From a checkpoint of a small self-supervised audio encoder (BEST-RQ).
Model: 3.78M parameters, log mel input, arch ecapa_tdnn, activation gelu.
Training: soap at rate 0.0034, 9400 steps, batches of 256.
Data: trained on telephone keypad tones over noise or synthetic speech, 39062 training examples, 61.6 epochs.
Rows from block 3 of a small self-supervised audio encoder (BEST-RQ), named by matrix and row number. Each number is 128 + 24 x the weight over its row's rms, rounded and kept within 0 to 255. All counts start at 0. Numbers have three digits each.
After each channel's rows are labels from the 100 clips, of 14848, where the channel reaches its highest value: "peak on" is the class under the peak; "strongest on" is what is common among them. Only what is clearly more common there than usual is listed. The data: telephone keypad tones over noise or synthetic speech.
# c30: last pointwise conv (model.blocks.3.c3.0.weight, 384x384x1), inputs 308-383

c30.256:156123094132120126121111150113146110127105117124129114126117124121091104154126115123097123113093107134132124134090084035147084120147162091112152086107123141134116106168130134103104090165114121114115144129154168136159124149102144
peak on: key "A"; key "1"
strongest on: reverberation; quiet level; key "A"

c30.93:155097060084121136094140148122114142083133065127207101136147119126127089116118116084128138153129125165176056129198144099121161132073113138178143193162096157150147130112113094079114120113065108149119171178135160071140138139119139
peak on: key "1"; key "4"
strongest on: key "1"; mains hum

c30.306:126102119115129172125118153127110149181155125127115143143111143121126112107161147106104107106133131121145192105088117139124163156113140096138076113150140121121107148116132099093133100095128150151085126146146111120113100144139110
peak on: key "8"
strongest on: quiet level; key "8"; reverberation; mains hum

c30.210:179096088110087095075120212113108112102081091074150130124085106110168127156119120102124151120116132161112148000158191022144072134146154124140171138137119116123160133123112141099161140092102071106106124137099134146143147130109133
peak on: key "4"
strongest on: key "4"; quiet level; first key: 4; last key: 4

c30.296:137118146127157082151108111146127122105125127142100105148130123147171140148124107136120148151161139114126100174131127133139145131107107161151133117125102089088128111107112115135112162128122091162112137125126156132129133122132148
peak on: key "A"
strongest on: clipping; key "A"

c30.217:154130216128211152089107147127154102115072135152116085115103106142112137143122131169118116120146158179112055120097134090120068043126158119156108142051129120119155100098125140174187131230103111114144116122126096173133132105134153
peak on: key "A"
strongest on: key "A"; mains hum

c30.55:137107111118119152095183162096075110136106085196106088104165143145164128129095133033098139115112103171166095134073187145157128146106094139123125120141140138150142174131138097055120107064138174178119152128115121089099110152115137
peak on: key "4"; key "1"
strongest on: reverberation; key "4"

c30.106:130074129130139127105169150158138121087094137113157099162091127128106108140136185095114123148151084142113142156090169133145106131104145133112103131084123098135154097150124126081127123152107169142183086144152130139093147151134073
peak on: key "2"
strongest on: key "2"; reverberation; thin (high-pass)

c30.190:143099129140189123172121076096126129117097132184115161117143117142157118016137152121107123166117152082100144188120119151140161143123154126120057140074104126140090139142128118111095122145094191186124127149124133130138116114119120
peak on: key "8"
strongest on: reverberation; mains hum; last key: 8

c30.57:141110106148121086130051157108140142092078133157099106141000097126112119141065150156073029162104128128111155130133130133136126134137160131092036121165160145148088138143135125158176134123142149178118072136136007123125131148131143
peak on: key "5"
strongest on: key "5"; quiet level; first key: 5; last key: 5

c30.149:119100129169141146122113201117112139126170115105112179131158128133158160132093111055109089096092110159146080119145108142109105094122141121076154159114149113122144128141134142037111097124155128158115104106109123144118096082124134
peak on: key "1"
strongest on: key "1"; mains hum

c30.206:148073139166157120149139073119134148127095108112096177087122147108135088062121091128109093128113161137141094136144147159069136129137114112121144119121106119143125117118140123139128088111173194164137139140075097110138132128140148
peak on: key "*"
strongest on: key "*"; first key: *

c30.171:045073153114123124122121112135113177142095097111122116104174106109157080135085131137093100135129124169133136141156108078148117097128150120132118113157124140132078130130148140137113108123050107133190169117152154139129128128114112
peak on: key "1"
strongest on: reverberation; number of keys: 2

c30.364:090143088156093129132154149149112114093139141122113146114097143097085118111127134151143133087141135173131102109147079138117168157113193121108140134091136144123159140132135130122126143099138184134132111081171136099128129112116099
peak on: key "#"; key "9"
strongest on: mains hum; key "#"; thin (high-pass)

c30.338:101140120180103118116080101112141133097137109106168191156091126118120116096123171124145111137140135128145132126154114130141153134127121110136176123115119134140134150139118116155058128133149197097143127102187127137132144095131134
peak on: key "#"
strongest on: mains hum; key "#"; last key: #

c30.59:094119094124151098114102145121118174120093120114140162142120143098176123164113119152116130120136162154129138111156108131073105127118106098125110125117165151081110098127125144108104110124218138115129116117105145120133121140087095
peak on: key "4"
strongest on: muffled (low-pass)

c30.276:171164123153107175135129116108138153129094094112083083122122097074142133138123080112139118079153124099143117143084130134111114161167136125090074089122114134124128156137143118118117132101125100138126121132172129086141074140135122
peak on: key "8"
strongest on: key "8"; number of keys: 8

c30.7:103107163107140125144130127139157114134097115110114140134145124146170085176099119184128143161169104134113155143146167123158098169163145131132109133132094164113150115125126107176079122117134122106121128141146148157098132123140101
peak on: key "A"; key "B"
strongest on: key "A"; thin (high-pass)

c30.370:116147090049100123143178104112132138144109106123099149142122119135114123114146138137129118124124109092113168114166130143115152153135124147100126097191148116123112128118148102148134221113095160114136121119150113163146117138163109
peak on: key "D"
strongest on: key "D"; last key: D

c30.366:126145140141148137104126183128126145124100137130099139136147106100185121111125094084107124094127166103128097148122117127124149122103119104108117140174103104082141110156143120093136144123136142138133134111102122145134076138133141
peak on: key "4"
strongest on: key "4"; clipping

c30.304:145106110121106140118141134127126117118067128125148216159115110096151106077132141132095132114146129101118116004136116175129166115114146124097136113115145145122125145116143113155154140082115170129131118134124128142142142137130129
peak on: key "D"
strongest on: key "D"; mains hum; first key: D

c30.378:110103152103113177120119132129122127123097114137142141138133130130114156128126191140130179130131129159115192154092130137137136061147133114149109090172161102155131131123102075176122151144172160135121105095113183120110114105143113
peak on: key "B"; key "A"
strongest on: key "B"; key "A"; clipping

c30.61:151102122125095144134150106094127147148095119130123162152150153110128103070132149134136102128095132096155134136129138120106126128122113134106118116130137123109099121106116118139075073085140194118149117135149119151099148136138096
peak on: key "D"
strongest on: quiet level; mains hum

c30.136:149122065129089116114082133122141118111090143119129120130052125137123145125123131139115133139150142135159000124138130144122151038146194146111149214109126107149132116130126095156121113126113126087127078028148092005151155122111104
peak on: key "#"; key "9"
strongest on: clipping

c30.88:086091094142126091135126064127111163191135115101128140099166136135139129114106095110105089113134131114125114116160100083114113121103107121120128128101116116163118125119128111138102112157086108137169096123122122141117156151134157
peak on: key "*"
strongest on: mains hum; thin (high-pass); number of keys: 1

c30.9:186115143101094100148136151104136124123115138128166099115142096158110113143174128109097135113149136125121151185116146120133100138182116140169129142115121121111140152139137144129102126119069123098079162113138138131122124151126107
peak on: key "B"
strongest on: quiet level; mains hum; key "B"; number of keys: 8

c30.30:111083071112127135178136092142124110146117118142138126123154111134201115067145158166106144161140162148123134061049109123160113080128083145175125128243099127135135108125146109166112130056097153129143146121111111202150135105119113
peak on: key "C"
strongest on: key "C"; mains hum; first key: C

c30.333:120047101097083148134141149128119146120102142141104076137104135127100131128138165056145135152140098130146143134153156127152121110055091151101169076134080098119078132153134128037127091053101157168115076186116101125130137140120122
peak on: key "2"
strongest on: key "2"; first key: 2; last key: 2

c30.25:127072103099114131142174128104127123104101119141127130123126131121091123090105168116116137105139141140094139127149106129147125062123118128109117083033140152123157173118124158089121158144088148144082125024101118199142179074136166
peak on: key "B"
strongest on: reverberation; key "B"; last key: B

c30.285:145109169149073154117056182116181138138091130111099090091037150131138126136160104106130101148131097104100159145153152135143113128113184122058067111105145118123139155103132127101129107181056128116143021154159044146177130151118135
peak on: key "2"
strongest on: key "2"; rumble

c30.271:141096119194241144161111103146135151134096088091155166164111131162114116119151097149141127101136079141135180102114157137147126118164146112181149159106097104103132133120139141100108126129107119100094139133127133136145092159100161
peak on: key "8"; key "0"
strongest on: mains hum

c30.12:112098118143158088119128196139126099134113136118119096121126147115156098107131137096121132162090147118136117031069123104126131135127125117134109095138144125090091123139148133145123112124129129114151131123168119136103128112144117
peak on: key "5"; key "6"
strongest on: reverberation; mains hum

c30.123:124114115089144129148131142111124113163100118100133150118164175119150119115110145145102152104111121091133129158081165149136134123109096111090095138166158116148128150125134110159106112081144155143107107129115137140136104101101101
peak on: key "C"
strongest on: quiet level; speech; thin (high-pass); first key: C

c30.128:168123144089099120100099177121121128110090112120119077169142123145114138127081143123147135133151107147158132138138172105155057164154092127175182148113116118154119130126116147147145082094129107126118117141148112126147134124113147
peak on: key "1"
strongest on: key "1"; clipping

c30.283:103173129130113138105147151158115141102101132090145119124157092114128147145131170175097140129092093128158141100148156123119102081147131136121139124108130111140139140101120137129147150124151130122131114097106156136075135096124126
peak on: key "B"
strongest on: key "B"; mains hum; first key: B

c30.291:138160186161081139130093116132105152133119127095136159140138142136141097147126140164108125103108120121101130112159097136122133104107125129134071157117096103120141149115157117133132122117138060142123132130090132192125148125097125
peak on: key "B"
strongest on: muffled (low-pass); number of keys: 1

c30.20:104143112118176151113120141146182114139133147151112139146117134102125130168076089086107081137125126134135133143103155112112118131154139129115104117183107163155120159130153145115176120136133115133110126126110096117118118138133087
peak on: key "2"; key "3"
strongest on: key "2"; mains hum; last key: 2

c30.47:138114185100113138126164164094175075153102163144150156130133128154159102109105091169104108121163196116100060136116150170155157000167197127146083085057148146129148171156137110186142127127112177090142135076149113128153123081111099
peak on: key "C"
strongest on: reverberation; mains hum

c30.262:145113202212159144105110137138132124186136140093126062074135123112121114127136126159136121121128122137121175117110129085143085085117105111166154085064147094107130114121153141156151094101127085158131150092124148160137141117099101
peak on: key "B"
strongest on: key "B"; first key: B; last key: B

c30.120:117093115117136194104160154083128089107165151105108082124115122123137091137120132105120130159106153113153104105174106100130103051109152168121110140113111134125129151127106120086100127140059100146144116113142092103148105118136151
peak on: key "#"
strongest on: number of keys: 7

c30.1:165100098110101077150086123132128112143119081115076156115122156124174161141131132117142086140114115169134136144092112153121116122147095091080140110104132158110132156155129171147146173122094136124096082160136074149134100158152097
peak on: key "2"
strongest on: key "2"; first key: 2